A small sound classifier, trained from scratch.
Training: adamw at rate 0.0015, 8800 steps, batches of 384, held-out accuracy 99%.
Rows from block 10, named by matrix and row number. Rows with one number belong to one channel. Each number is 128 + 32 x the weight over its row's rms, rounded and kept within 0 to 255. All counts start at 0. Numbers have three digits each. After the name is the row's rms in percent of the matrix's.
# convs1: first pointwise conv (model.blocks.10.convs.1.weight, 208x208x1), inputs 104-207
# convs3: second pointwise conv (model.blocks.10.convs.3.weight, 208x208x1, transposed), outputs 104-207
convs1.34 099:159101114052108126117109209168177123124158136173061171208167106128136120109166102168168122174115100111132142155183160094148125134142168110102108142065059148088096135148096157167151089110124179185107110150179132086157077163151116180148156141132123121119071113148083123164147094122141081136112096112167144201113153
convs3.34 110:110116116159148205106129148129130136151133095119092094184142192141098157133117079154115104147094100128136199148143119085094105094075094186149140098088093201108100124181104155100095170101117128039095120097109137158098103110094069131136170110142158158109108161186116153141176187104116151095184093130129112113107163
convs1.35 096:131082151133151098153154100130159114089084202108055139195175096098119099103156121137075116090142105129102149157113132112113146141142153161140162094112117097142119120151123115092135097126169174134114155093121151121143168111100105096189154112147145177142089109110129115129195129151109195124146098139141082128141109
convs3.35 113:113168109115118117070101151115160148123147130115138124071129077161119114083112144119170190151068134167083125172096119131108121094069139135160158066145114167141122156119081061184143081132140147087171142100110136114121146106123109114151157103160100114113218166147130151155116150149167120160099108119156136110133159
convs1.36 102:173133118135079141158050120174143075165131124141168183146148170166120158100101149122141106098113149124111151099148047071108159165103102119119161105095158124151100177147101158184148149166132110145112102108157107115125093124056108098149140093089135164132120105132151166149149099119158191108122115101090174136117091
convs3.36 104:099154154142113088104138133123110128050129143160193168128087091113160170199145131135162115125092169134108118102179087145153141082126093113129154132161119145112143136151137096130112096146170123129153133180112083149179083085134074071133132108097217101133153138133104116155128126115153130068116099127135127161124157
convs1.37 104:016145121077110154093117098118143128143144091101100134127162146152077129128097104125182155158157161117151103112103162107163153096080116152115114134181086066131109079131196179125112182156106130170088207111170183152127165132163197062129145150120136111180115177107163149165132105082060154160102144109073135092124104
convs3.37 101:121113153173115059114139120097117119150154103129158130152112175101159102149127062083164137129140152239133141101174054149081140145065115105104111103134158112140130187112119129127103122173116136126089143197117144129148071150114167103083132116135157124119132137159059107166113082129100089092125082152091135108132053
convs1.38 101:138133121151093160100149170138169196053112131179113162181107124108120181149136111132138113143079100156098123128144146187099159133140175114122097101135146162133172148164113152151209190104131097098041083198155137120144113203150113136078146134094095103128090096132086164132098166148085153083099151157183122101114131
convs3.38 100:156125151189202120099169111104128188120117146125105212134121136111175109156134141083162113113166070121128103139220175194133127152131123158111145102141073118144128096086167107150142119078156144121177140113128165123132108195166172192174142150094098119133122129146108113136106131173147197113151143127153129189108188
convs1.39 102:123128064208103154118124156094160173097117141135109183126119145161149106160162175093130154162111222094176119106136130095149092123143098129127097102100139112112140118164129130115123083123138215164100094094171065162082143123121126124100135109093067141141181145144104135153146126130153124122148125170149089109065147
convs3.39 097:102187112091109124153093149132108125128136205078111168145131146148084163141070101155160182147114137070136096123126206147112149102174116126126130173122113096105117147153120133105061176169139129141114083171179084153123112075113144127118127176125092138079114128085130137172102093171177131098103163095105158103155147
convs1.40 102:145148169133148150151110087076144087118161160179125126107149106094070093195112142091131169089164113107121160160166075120142117124142150159196146149128144105157122122117079140124137116130126171114165128060116149050096109081149131147138150134122133116092065064121131137133100160120129116088140139090129038125089074
convs3.40 109:149149104093125083104099115100117082146073136134092093119077121116115132127173135085132143096078118107106186132173062112172113157114091155131131174165134129198125141112159132148117067140151107150068051146096111164126142147114203108138061070157110144094134128199110089120102115089144042108123099115047136081082091
convs1.41 100:155110089171126129090147118125127214161138114168198201114114115120155203213135164190138133155165122121129152143160172120189158122128143125115106132069116097114172103147132109130112133102072131104144095141114087131135101127187129149095119093072136127112130077164073134162140178119157155198031084143116131164101171
convs3.41 102:161066124129087085079099101154154153138099097140102130124118145129146159063072127193183147129137123141170169157226110189152106180045091135145111145136203097108100103180145120156127097080177135071135064101130112123101095129138118159138145172073094090089136183170115107125165123158120113136146158080094119095137115
convs1.42 101:115114124135121141093083079140091147089143076166179175085143095205135142162204162049110143118163153084087153146140181039167114138171153149103140100116086156122118079128143122081149205171124129089089132113100151122117074163127099165097118114112166054130109158099135142129134118173094181147130128175127142186167101
convs3.42 096:116139137148131105130094164101077100161143119166151128046117108115133121117097129028162029152106082143085122104088112179138164125127167089160096148183109085142182090128128150150099159167122143181129114100130102080077136129110089147116133094183183129124095126171207112115091165173097173162160100123129110156111100
convs1.43 101:086119109113127058133142121152086100098156043207126174071113087112153097140143073091110122083117146140090104065155184095125137145142111158160148137169151129159135114080145130149176118150156139099119177161179127176129126102164174081106147129124149169140154126170154137168144129062059142066147156131120118133122113
convs3.43 099:086128134170156111062193104117035094116135171126125082119117080128097089110118082141050168075156107223136135143124099126084130150106157158162151121106121123120121151126125089162149129113084099145106093112147156160095114136113162172143100112118161163185121140102138049123149158070135078151085176137130118090166217
convs1.44 103:102154181137141122108060136170157207144107122157118168085108161147136075112145114177080107076144057108110166124143103127120137137184178131131185144115114133109118126176081159171139135121084154095067147151117086090127103115081053157110112093138174131105080148159109115141136175134145143143077137129173170114109102
convs3.44 095:125127157156181168134150226196127054113143173175090122144113148168085080119166117141203173163134132119148148143039056093130155097145142117111133126157154163156180102096117119083094065161156148147135150104131156095177141120084134105148082113153176133120147152080113109116145127138172126166133071151119103141115140
convs1.46 100:133114147100087072100100142122198134124173091162141127167107206120076116131151086107078123109150146138133112129074134097149069167104102107119162092149052087135138114145096138123082060133149133161150148123163143144049115110134124130127205158148169180170143093198082115095092110155103117119139142135135131133130172
convs3.46 099:109162119088086118141171127081142132137109120095150146095106087082125121144064139137082133167155110096145119100122121148166078147196100124116173161123152160149155139143188144110106137232131130142158122093152092110131074116154059094168093126136157157071081100114154137156075136154145177143130133115102120082151164
convs1.48 102:100149193104117079146138134172142199168166144127160097087142087099125209129093157133172101173135074128163142172104156075182135093152146164105138120215090146118147134153140136078107133130068158134111160080125131135157136093094149149143192091106122147103151166123080130091107136088113116115179132137140117104113147
convs3.48 094:109167147115138149143094157152139089096134121096102127110123124134082134137148126125132057110060130100186156124192227139122110046167086109121085124103091135164118067128118188148123138104160172078198133144142156112143106099155117093104070111115106093185118160142120131164185092178095126121164122066115121145134162
convs1.49 100:099104116097142127167121079151168093116134101131088118123106126149172142125101160122119113140179138103113148085121166163146122151171177102142126102085175130128133060139169135091145158052213174120105160106146180112171152107100099119129161124177144127075139123114186128148179119108072139138106096130108105182157100
convs3.49 091:110106096119151144154091098128105104164145122166142124192123187098154113111153126127181092128134177077129190081143050104098174163130159193123164153048155118135134086095147103104151188100141151106139135076232129188135179131114152176101178138070136085156156143118093117079149118153181094118117102134162119154109160
convs1.50 100:140144152111100122129127162106119147143111141080149149100152064158149109133153087105076180051112157102130124079136147085111106107092120200188133120106085120156123124140043102146090148166128120132164147082131127101064079168133172095089154145127116127132099128091101160089108129149132169130113157132094101139136090
convs3.50 108:162113163130087120124156123133148172098131190101159134090095088162131183091166141182090111111140122139106134118120138152138131110062190159106127089130101147106128141165078151108148081144097118133174167123129096202106102111192128110106095182154149143149104113109074111150159170184140131094185113103110119046090171
convs1.51 096:038066162164164145132147170162194137143065125127180139065107158122136160157069160158103097104098112133135064119162059168124157120147165115116089131154121097129082110159107186129187178068171150123074086133145102102080125127093102081157127128071152112171082117173166170132180105133159140125079105128144170123143102
convs3.51 097:150137127113212145126160101181100127155127134140173161139123184079116102153106145094153111071121151111177109118112128103122173094159201135083142160146099140109121143116091118104152087151163145122153104133171126218177138149146171222118056128110159149125136124179172116102164133137145108127131127180140105129119097
convs1.52 100:059115119120075151134078081101097103110166136013083155165134162119099139163083125110110149090126111131130062157133105079097089096124164123124097076143098117116128120128089095142131110124110135156106119112114127131124082153100110167159129079151093146089084118117145125183180111141129113117115169183054142159155114
convs3.52 105:144156138114117094141114121107154203110129062081080134127096155101154127141141123120077168128084137067147113174118139133149098134148074125134179090157153121115155108106112185161177134130086131168167197136117157161168104129106117185198176120109131095143135131156178167083115133151118174163099163149187127109130069
convs1.54 097:151142150145123137168125122108077124116133160115092170071176082112102109123085085108072168094158132126094153127117124147135080146164153131115153130123128134050106099121150119098177146146173161131161138093163098117083170152107119100150166123180200118162123165047136111092088144103130179090176160130121153119153091
convs3.54 098:170108103133198147135116209132216125105121167155089177080081132136103116116143164137128190098128107123128084140136098115180092136176112112162124193147182091146175120140112122141110125121162113133182146105096078152173125109116115159144148105154141178128116127140137229132148139103069139098226152207167126168101118
convs1.56 102:110106141092131120110113132119184116192138157134139105096139151101120161158125078158185065114152103169131121126127125094215073171160101121085163118144062081129098127120142154148190126132110117079186154126125116107063091108165098188112137174127189143141084115142089192104100107184178095090158094157137147125147125
convs3.56 094:116140107096058160147161100071139126178133151128196142121119209123102112077118128129171070135097177165151132128133135109130162131177205101150118104191134053136172115150128124129108096167173137059162159136127113165147174129140118171154066143162131083085170125132139147132170154100095135105136127151129059145096106
convs1.57 103:066102173130148147197154076126107165088172143057062110134084132165132148134170065147091139130128113144116137185140177085167137140166119144191103167148131124153147181144108174136117106121133123131090135147074054143138112116188158131122105147090134112110121104164196131119121156117156132057106111146148084121114107
convs3.57 095:172095191112156138123137105128077083099176111076136108092133153167055092033096131084113062126084070130155130171124139111122124102106126135149140094115124100111136063113051151148170133112108108112128055154105129131100073091109097057091080104078188064132135127093083084158124158136075138098110172096117132117099174
convs1.58 098:134141151141139107156163130112119181187176088184175122140163139115160137169088145087144098112181146107084123120144138143125152149103124140134160105089141117146089142133119102073146124114099187147162123075123108028134124141122180118130118168111107165170093130118144122127108085173176117156089090097172148152151107
convs3.58 093:151111113154093135110170022087089132083127128126111155169128058142133148090131144224157164120119123142117142112144137110088127091136131152095194134123162157152129128117133129126148128129115094141184165177112195113126097098206132100172179097129146134152114134053091097165117058133127158112110164145119152114123163
convs1.59 099:074149134182148092137134084060141122148141088122128114185129132095147149087147255128088152149099148118122124110168163163158158130142137178143216132114160168112160166108119093071133131185154084143154149083120186068082135149112128078131146165154098135094171102137128158155152142110069116084095128125142114097205131
convs3.59 093:107089109121106158107135094087078207126199093120173152124158208148130084138201118145120137076113170173161125129148183129134167070119184103104169153116118108114110123159103151063137160128169140133181142086120133137097130129153113149171165108077116095162143130126148100131078122146192152134172167122141116128174112
convs1.61 106:203109190110094157108186115076149089145144099106097151097150149079167179118190100111180155165125118111125080080093131146157131135091117173090140138131147113129231098132131110128121077136204139152061120107113137116098179134125099122149169141136126163131107138151164123117097163030118127146098105125117060083151135
convs3.61 099:065146150121183105081095101153148134096129153141095113208080078090119138187133112115090142144142093226125133143152163083169126137139144180077116124124125153128148160103116137119121102107115128174090118194140118131134147141132157158116168108142110175054137141136144096159174136118133065110206084097122111116149089
convs1.62 100:143131124140129059169073156098153121101111175147115118185173078139145098136117177114096143145178148104123186171101138120120129117130125108084143127148137085129106173125118080155126081126131165165151144136141154101123178186102156155142136169129155156107140119100075107144133154125166124160079117203140148107163094
convs3.62 098:153124170144094126134107134122094132079167087076071147125161092089122157130082196170126104164132141079103142141065179101118125112146111123124143108186202187124124120108126132095119110142127076116112133111093152124167169189141150116122128154140132130133153161137099158177128149172111136123126141103153131097140156
convs1.63 101:122161129186084160121123147096155129129152139119124088186113154095151115119126080115190088155135142117166121114148130116153088125099157058106155135089086122137163130172133126129122116122125130196131121181104120095092114122138103127123149140125124183115154063176109133131120136128079113126165164127140134084134156
convs3.63 093:105192137184097134136158103081142067069157137185148108182111077079095131170091113118093109107102102145116159164148159139132116108133131134144171133160163160173113131177142139103121130157113141114111159132110140100146112154172127063178149102084094160098061129050122088149125127119115203112068119166171140077141053
convs1.65 105:088122111171134170104174100122154134107096100097123100144081173092063131137119071109119079093112116150133129138049031128082121155098120125094167162124110124176111119094068153147082163124144115116116159137121150143141062158106114138068136104082094103120117106156151069143097130128108097099128106073147170149086170
convs3.65 094:073107141118113141104105078166158128092077100133163153082117131068108092153104102120074117126129099159161171102211134113094128166099128122140162090074135133149097147188135096106109168099100090088113128113126121103146083164081109186106175167137128131111097106151167194152185133122144133138181089106085094107122145
convs1.66 107:162114128107125200121140026133128181143159152000060103121112135121078130110133126091153157116201165150099119119154133115085159113102078150140116117124126161123136109089151144131104117133063137116121148122132139140164098159141147168153131163120140117126164121081113101150162073125124108079098131120116113123168151
convs3.66 094:131088130094092172171144108168112088167131130114139078117088128090120107100070129092094125134058075089107155148146189082096117173140140140103137108157162076138118122170096122122102185130120140110115130095107172093085094124073097131168104165152130123207172144081133171174116116094140106111123174140102142075159129
convs1.68 101:110061050079097135123134111107150110155099106132176093113155194135105111151186125163142090053112148152131080115115106098130139178105093144114135113104101206128174127151139176120077137155132130109188135125179118090116080125118130087160167168104122080090074155106158065138114162202132119156116096163123095134148048
convs3.68 105:172144118110135139128163142134157152089126103113163114151128134130000132090117174141124086126153233151099083157130179096110165083131164148102129135072147151143142175147205172124138141116190160139121152142111107083176163196199154100158073078136161112076122115113135146164209174139129119087103122165115133127153142
convs1.69 103:100114135172093123096184163138114115127177184131164091137067085141162133075100101107172147158099189178125178102066177100128083095136125117088123114110105122113133102095147113122143108103186104148071145196141048096080065101151104120131129116113106117129175146144104151117111077143129145106153125108103097109164200
convs3.69 097:141118149110084134118145123167110135142112163109152117119134138110119111084046138104145118132203159086086176126184058190121178167129171169227107102096131140142148117087122135073145196100118143154121136111190110125127173100132183136113085122109131092120126114134116134148116149132135103165136147168111194136155135
convs1.70 102:100109136095134197090087157084125187119111113107135255148089146154071145158135158117129113158108198120165121128129140053101124139107133097122092130120107097142145117148094116119090058068130147141065123142130092169164079123131116161130112079119113161081107143202081084103146093158116124139124150173177142184119162
convs3.70 094:113155114176145098122106111105125124078133110159129131159112106068102121096167117232104238113120134138211111123107192119081118119135165126126200168105136158168205130089156110159098099191122120136130167169067131155154106112113125109129139069132178214131106139122161159222117126118148088115154100140157139140153113
convs1.71 102:145146080108103118130143102139156090119151096099080072159154098210150120132095151149146122124146131154199124131037172096212168116104126082193141134147066091078177101130108092144135121141095184162174175133108102137124129138131080168087113109099116084135199120114124139143145095185120110164190114142091110098167142
convs3.71 111:195119104118154113101111175129140110095149103138140090120151153160084144072123092094114134117184104160147139096125099096134095126066159123104138052096130176120127117151095159161102116131134093156124091099043082135103099172098120101117142075166154117144074147169098111175126144161071112083122143121132151148142145
convs1.72 101:205107124084125129135156157120169102145145145136122188154122125123086142131151126126110100156062157163152121124164046113109145119129090139159118151096144133076119106080086203134099087037158166103157160085123126135150128120152087191171126120091144118114142131196171094136105154097195071116177105085110157146070186
convs3.72 096:092093112084119140077106106156101152145151053153111099082154122124148155112120199161101064166124156157145116107138124155164103089069111111132105129069139084161095073129200125065109137091139110072129106123144112163156103095123164114170100122100129166153094144171093152054115112104177077124091155104127167176157131
convs1.73 097:082134117166143131132127196137121115069100140118088061113132123086164109082167127143147125134129123121152159116097128144167146129126147147165172129167177135137173096170112089054122146106138192177090136124135141147075148109098150128122118111089049129157138175067144122142158102171100110100135110182103128046089097
convs3.73 102:151138099136151237149140161183118147115128118104148101120221144136117159138149112082136072136148139158066144109163109221155171186122066158105164145105119120124038110137187136133131198113144104101128163150149133097134148139086200100177139146147065136147133128168157123088165146149111185177128150164179084150182135
convs1.74 098:151217198161087201153125121134150118107184146143093155093135117174131193118106077148155077097082158081107089087151126158172085116123124126128112116144174130153096136142133145142153103037142129131110081173097176136109124219105175149120137099112150053151103133125154154135107113108106158161126191141127062144134076
convs3.74 089:094185177141110109152145101102087099116103065129154140171102123160108096145111026155128120131160106159134112066155068135109113131089133099118135122103104070091100142176120093183152140133160142131068082120114030146123144111135123146091134136092104106114154079086198094141095170148167141118075051113109151141091087
convs1.75 102:099089145168109153121102159127160139184122148191168162105139092125108113157133066135049096080125199133137153131083156133131078157157119096107084103118110068123136146199144129127139119053184187120073090194141068113103122111119086168157132121138152169112127100175075119145051146108149134099172117098169159113103115
convs3.75 089:060100114102134122131127076174122140088098126103141098146148094085091109160070085144101114144141164091148159177083156137149091093145162127094126082159135151113113143177125114065046083164158106070103098145128102082119145142092064115076129159076165174095094106070110048159167112123085135117083108081158160163088122
convs1.76 102:154102165103126124171118146105071144139170084077110112113158119127166108113171123083096127107140066094118144081135139112067161198147125189109131161135150104101138080128126176138102133113134197131104159158141132096084079055110142069178174107101076119171119125124172165156138084088093110080087144081154151201156079
convs3.76 102:116080152084127106163179131112093154169112084143153146173178098088145069115063170118121137124071132078142089102198115145181148167122052128155107158113137167105162107129177142125098134105127123127138102181136105109106108160127106148099150172102173106122139138172171121100142167119078134121106090079129131167112110
convs1.77 098:159067161126170179146121134141156083081100153180093144164128187138120089160130101163131102125172105089118182166149151185166115065117124094146137131103130120124153202127169103132143172172099182122112144093110154132158156097177105142152135164105160090134056100125150102135142104109097184146126108124081123093178134
convs3.77 094:141063161157036140143191046127115124118117152139120149145111170092100107092115172101144097103121161114146158102098102107153136160118128145084122118114184141076119158144118111107153138089144147140183177121115122121129171093130134169167114143098144103076155101122138118082152126136218110088110099156149161144113039
convs1.78 105:109123141121151114141093091139104126113138131155180132084073150069089115128184151147165112112111215190039090170140133133153089159094085112099082129114117142158148113169148146110062129118118091084159092099121126142181083180133095137138138166088116102106095142113123124110130136092067135111121154144040128162106107
convs3.78 078:134115169076162118094100119120180095102096199105142101072094118104088145138103127111098093165126099108083084164133130166137099153095135161137101147163090065095080137093134142097151164095074171119085134091156098138147107098107131134138203106090151117185124159141147086089131125174052119157147111149130107103129101
convs1.79 100:097105186122172165141116140153192208136118120151131155163111148111120132173151096185077107107138107121170112160144099104130174088134165139150063122227156114060173132114147151203088111151085175121153095139150086134134099148131133140106118055047126130088058183128099119143108137128155133248132111053176150106103121
convs3.79 102:138143106108080163143094177095136113093080132087195132097194143230143118091112127139120170126096151144126115121088120146116091118170077155161107094076121156091082136131123136089120147123142169161114073107104111155170163105146129113145132190136094172088126096061149162122087101171154158166135104146139117097133161
convs1.80 103:112149135112099141121097150093224127101087110168125159052175152102199162084142183167115189122117164155156114139147129110139078151147146136110092139184087201133146097147097142084096139135134157126114088129179108108092082146097087086108159137157129102128076150131092107182159132101154153142116138098191092125145074
convs3.80 105:130136131098138094115171150106067182173160072093120133111199152125154133144123137160151112130126135117115069127173158141130174068120116152129150141152086126094118131129132107195154109137100084131177142180147164134097084150112149161164129149124152177137118137129086185168153101139161183175153190108100161125148092
convs1.81 101:117104102108157137134147137146077161170131075118154139107061142133165169086110125085094158133168128121159099131123088103124113119100044124127141129114088100060118188144191096145101101096124158144140152169106062127124137102215129155129141090064103125103194098169142110097134118089122102123111146030148171091128181
convs3.81 102:151122185144110108159155154154138116153158110144132125157082145109116122129097094122178096130154116145194151153159129089108079124132115173014060141110133084106153071176112148102146109096164153168103109121167147137145127148103101150098136118110206109152119187101088122121117142056105127077128120090100128129141099
convs1.83 098:157117151122137140139126166144087119093094142105124058144153181103127127127134076130079169072115077147166159089168126128152172186156124087183114207121131095065143125134131130103097128112092222173125135123133123140147110117144152159158152083104083116153117143146070108176099138183157114127165121111202085123131104
convs3.83 099:161118107121087090172172122041126088098113143201114143119101158114117101141191098119132123126112111063166193164133147146102094143118172107174144073085119125122155114126088138169172112099102131138164125153136133131099127141124079118092058156162147072143097133150056154175124156092198120124143130102130175144123149
convs1.84 099:092133145147102096151144098091137140145122160212119034123155152126100125103154148179102115089126148153094197063171106085075127162166125119166103148111090131091099140129133125086105160151180101145118090145152094094142102080165090166119127120104141082170193172147110152116088129122140179146111063145136154096145155
convs3.84 093:184147128176169131157144112142094132138090135155072189112071107073061152111127116181143131162108155153138080136126138124188132134130202154139167185143142129144148108112177100144176130120149104118155131104132085150102107158107150143188041191177128123121102126062118059081131153099104105095133147172050085142163145
convs1.85 092:174141125159133130137164183079135112123154156124153102139142148117128129114130116141119132149125123131120101134150165169100105183137059227170103126063132118130133135111136151128061142108158180161072120108146178093104132123108129130139106115038120168128132102120149134128132140143135118132091119130172213047166091
convs3.85 127:097121057129152114143091124129138133137058146129115127141120084139129025136128128137086123072129127135121098084118118136163154116139145026140143128157095101146146188089123135127090114163101144130115129174092159112157167118110102125142120130129140128109179009138127111114098130144116127179119109154138015143031115
convs1.86 099:121155086081141192110097107214160117094123104136099112123127100146134179197162145175141172152161107101114133191135100163127170053122119123126124154117152086159128122023145187113165120115197135126128147146142179135156088106136158135127101087087171103144097096119136111182121147108155141086154114146116135096136122
convs3.86 106:127155135148171181155137114118062132077130090098175111137103159146146087106076087097141070120136167129228161136120077106090163119194135132071101104093167086115136126144094145195151132113095126080121127103178112134151145142133122182119157121107176100155190093188109142069145117136119099101127164131134165165124148
convs1.90 103:132101189195102140111139174118157165140109084185166125114108100109159144102165135139080128109158164064122103116146142094145105137128143136098104061122105124131125123109122085134100153094126126123060076174171071142153112086157149167114117089099130145095103121181113074159102092103168156146128162131148178108058061
convs3.90 092:127076167169099137172157072126129114114110138183078110109076126118161142196090095071181064137123103174107160203143139088119145137092146139074098139129165151184164108154100114101161128189186135075121101081166088082126118118053099134134125128116074167122129132052139065160150096183137101105111127151125157138170172
convs1.91 094:146098188184105140078134134088159114088129071163085107136127141057132138118137072148145098135109108112079194125093168121128103141178140148127156141111157100109136149160132161139085128128155148129082108124156078157095101136183160115173120164065147206161145147157109141116121168175096128128080108115138133036098175
convs3.91 106:069170074087137121120156159156148068096084093145141093139112090104150091132141167155094078088167161109105128127133151119123101151130116110130178137154105110106148142206113156134057118107143132134100163118107147133133212113177155099144119163128125087201138075131149080140172107128140092106173159168134135140117100
convs1.92 103:131125155110157091122108142090115113117109114158153106123097155053177114143167127106125164167165134167145119097184123114139080147115190139065186145126131187175178106111123165182068093118158158101092166140098176129152109058148116131154172105082157120102093163132152123100101117081109096199095132119088137094167136
convs3.92 102:132113097104193101137123108096080148155106097188158168061129123114146088107095070079116136102117128199142101062145119180074123165164197115106092097140129110118134121099134101102141070175135115179110078139096098121125123110127137184079152142128182163135134116171104143101116146127155041135122113127087102154101071
convs1.93 102:061132118120096128040086137186178088158131149144122134103157157103154144102093109171137115144171158093120123089137068149157145103098146106163147140124097075102130149132129140167103095106165132145128121168135086143109074097114155098153107157136139126109148134209141151140138111146170096170122071108118198144151129
convs3.93 086:142144113128175093150116090184112038153140147148120190111135155097119127143142115085124102168101180181133173121109115095121156117142142148130129138149173131141124131159113118158091162069147079081092114103138127171112123086165146197113156068131101135136149129144155150142185114123099105114126101115126144102123049
convs1.94 088:123100142077112142150125105137092153092116106133124143138164141128091121126147171105131165141133123101097100131128106125168115091120197110059096108159125141095083116139153088110091167132087004138113127094084093088143127114149120121067094110199173101027113082086150130107119111119068159134130060112088120132137128
convs3.94 113:093155173121124120118104205142130130048139129116122091179154157139159135130121066111103123164118129157101111121163124137094096098115111138171121078156149169130157116116106241136124140145077241103094148114122090140138146208130163153094125170218123116086098155130170189217128183076130093132154114115182120121157128
convs1.96 103:149079131148163086109100117150097200186147144077148140093090137133150117063154161096137122172100141099124105134136175088155204163104126214105146133121085130074116077103121161121103115103123127116123104139109087157133150110083133148082087084149120135066150164174157240086149118080101119073068158113092136129172102
convs3.96 106:083124096116123095131139111108191126193088125190163124144123098088085111154143138104082147130095108164103139089113136132147149116062127116169142248147074134092137133147141098095071205121097132152102147147111096112064123130108154134196250108124155152152158102123176136144087119074152103102110108172099081145128141
convs1.97 100:134148076144144092171114093129128192143134177123123124130127075108078169128092116091188084159118136106084136099102110105123153146109144133123128173192127176218117176095142084035180157130045113109111142086114126142177080156144101171069145174108159093113100148112182136134126149129158124105142124106128100181060193
convs3.97 100:151145155148139137195139174156126084126142092141121092078128156115126159131134077154127119133109090103126140115113125054106116110213101108108192167087142160141127143130134141158104177169131119124105136161116101173156188109117136115165100044128220162152133111157157125156162076109123172129095108213181122119141119
convs1.98 100:075121112140140129164110144124127126129124146110158131108159152140121132104173174103100077114019216136100099041147163145115124099086141119108112121128084166137176124166108187169143177095135122113076130155153158127073127140126075112096119145157116109142114164143174188080119152137056124123113199143101090141138088
convs3.98 105:065100107112146145203114106103147164158110106161113125134124176188143121135121189108146165151113119099108128122120087156158130099120076103158128154182132127107171174153172132065103197097140059132095162085121080131101139119060085083106206130140139153113163132133137119149114085154123116089125116097105158153103126
convs1.99 105:115132149048165130123105084179116110160151134138117150146126086169112107140095139134117128116117113122093122115083138089096123141132154097107068167154115052166126097099117077111127144160081141130144160181109157121118032112107142075140054142162093185124077146141069145103088114129107134127089090123180149137115156
convs3.99 095:155112133090140110199139133102132153166117139107042095085160118121095131121131158126122173128072056115157153173131093150132114115111149158121130135083138073158143125039115141087173083129111139160114186145166113083155153169169121112117163129111147093060086149150062130094169135047132143172119180139150160115130106
convs1.103 098:182092207072113110177174107120150102110166075123155100123157118118106120112150107109099123145112087106090140162184158147155083139124114145072107137156136149138158099091114149121148150130088101170156136160113138146145175113155136115076155185110169140145112154152138181136108111151124132137185065135089151135172110
convs3.103 102:172136153134183143123082099163166156198140089176219132165126124144150137101144093093092093085154132114110143161139159119119122125118132124093169133098107110103110094094117096163162113104075144115091162177111087144129148071116116160157161069163160145158082122122141090097146135088114119192113184076147124158152103
convs1.106 100:138095072126084185197134171183163082130102163172063135166120153083165183131121143124117076141147107085163114129096143103139096124142143089173146153137155081111188131157084111122157148139147135141107107103131152119110122150075098172187132118102162193136117086085092105150144148108111167155151153117122106116160136
convs3.106 107:180158129156069153128106155140131058127113121131169117151136082111130103195123113156092154142140115155162125115110121167143080134172139144121105159091123138131083140138074144154112145082092119092163101022170182128147118097105169060068036118156132093192111111117102122131117117075124068171177089079096135087161143
convs1.107 086:189143120095116134130195142096155052145147118119125113110140148137098127120093104107171103160059105096125064112133188137136121131153102189120080137103105114116127131127182147084093099105115103155101111182117205124112155101100142141071134123000113107096116190136128159155077107114152151153132098113117133089173153
convs3.107 105:157155212090079144115168141126117124113195105111139124085113117145144148144105099132144123146124078111128127159144140121086105142100117188110129144086168160110166046106113107141131115083120126086140138109147108118096107125124146093120135139074116114181059222043127120155117093162119090100131156130128209116245130
convs1.108 089:132220162099123098160162136120104150142115144098152098125102176125120144118084120133144036123147154203112121093136110086099089125124170121055118166194155155119060146140068177149105120075119110160139131160105140154114146166128123173086158166184155167121172142148139147149077153162170125085172212165133109152114189
convs3.108 091:166021174121137144072075128136133150176124143131105117171116194054076122115185121154112155131078111096149137181166137102139150099106138188109097118112128148126129151134112157222143154118073176106147126127150117197080110167101151128118134141175159129114124155119104150143091100111129113193190075113149132095086142
convs1.110 101:156094067131123119105174153202112110089110156097112125105083095094164110151095121159192120127209154095175104166158121172105146078168175100148165154114110136165108148129131136135199192095220131135078189155142134119116148071144169144139139089143133102127120080137161126141144104123100168164129085095139124163138125
convs3.110 107:111121137109163060140121139211142000124119136104149167138108139109135139110144103131127114104144079152105104086136101115094177135121124107098121160101090132156136108147110116154098162195065114146090033173120122199114131108147102090093106147175134174091182141175131089162140174170110069142130166128093119131150063
convs1.111 102:155105123102120145098145167113085137094143106064166112114158117140162116018044111153120173173089120136115115188107163142155100138135064189131127112073194140130166067180113131119097139071165147170161140106185115166131167165115150152162150146106161148090154144094129135113154114147151136099082124102113135122110077
convs3.111 102:124085118164125152117171141114079091119084175151163147171055128102117120095116164121169084147191160205103136140124150106114161100066169109075089094164172116088133150132220160109103168142120115125075140099168091172124109179172135181150105124202154091111145103129137098133098092146149153130055096194135120126167091
convs1.112 097:120038051095109120186124151127149126144104143087122091042131097172171143182163161116134143135157166159156142157147102065151101099120111065072137119152117132119140164120134124116178169122083097091151127084126147135143118140088106137139126126149135047122118109137126125142215130209183147099163126207120159129170151
convs3.112 099:133162132116171169123106123150112178125131105099130133164106122197168109046076127124105158141124110143166126093145074066157123105137128168135061087131126119121134109128135126163152156123225118145153094128140139150155124129122129172133177156160104143162185138129148175156115100166178120130151072101114190150147147
convs1.113 096:164111085128153095086139126084155059162129152143135133122066112157101123135147127163143071105147135119138093127153115184088135085164153123145120173095118097121164206087135155082098106112199090093125083129162148136131093109134116162148120090148120109088072126121189157121083192193154081116142088026171141157177160
convs3.113 091:133153111097077133085171088157133142098144132078135120079110136078173124103042124069140096097064108086090139094132049200097197121125193138171137071117106120166146113098160155142127179130109172126122090116116097090132122144094128172133154178227133096154141141088173162138173139141166144129177111077163147145137135
convs1.114 102:157123118116109149135119082154173162149160171172112113151125181146059107159147148130128084119104183087114161162158164083113141067136149119158141129132087068091128108098226046154129136116112105138148141099104129151132152114180108166119126104108139131117058106123110147124122132100109148152130188162151144116102065
convs3.114 120:139152123078148135151081160130141106094138138057146092099115128129189101127126141106083156145115096128149091077114132086106096109153165136108078160135106077140112161174156137124131083072112154058118094160118212130107172116100114140077112167153094151137135136134052127133153116068101162134189074117151125102118151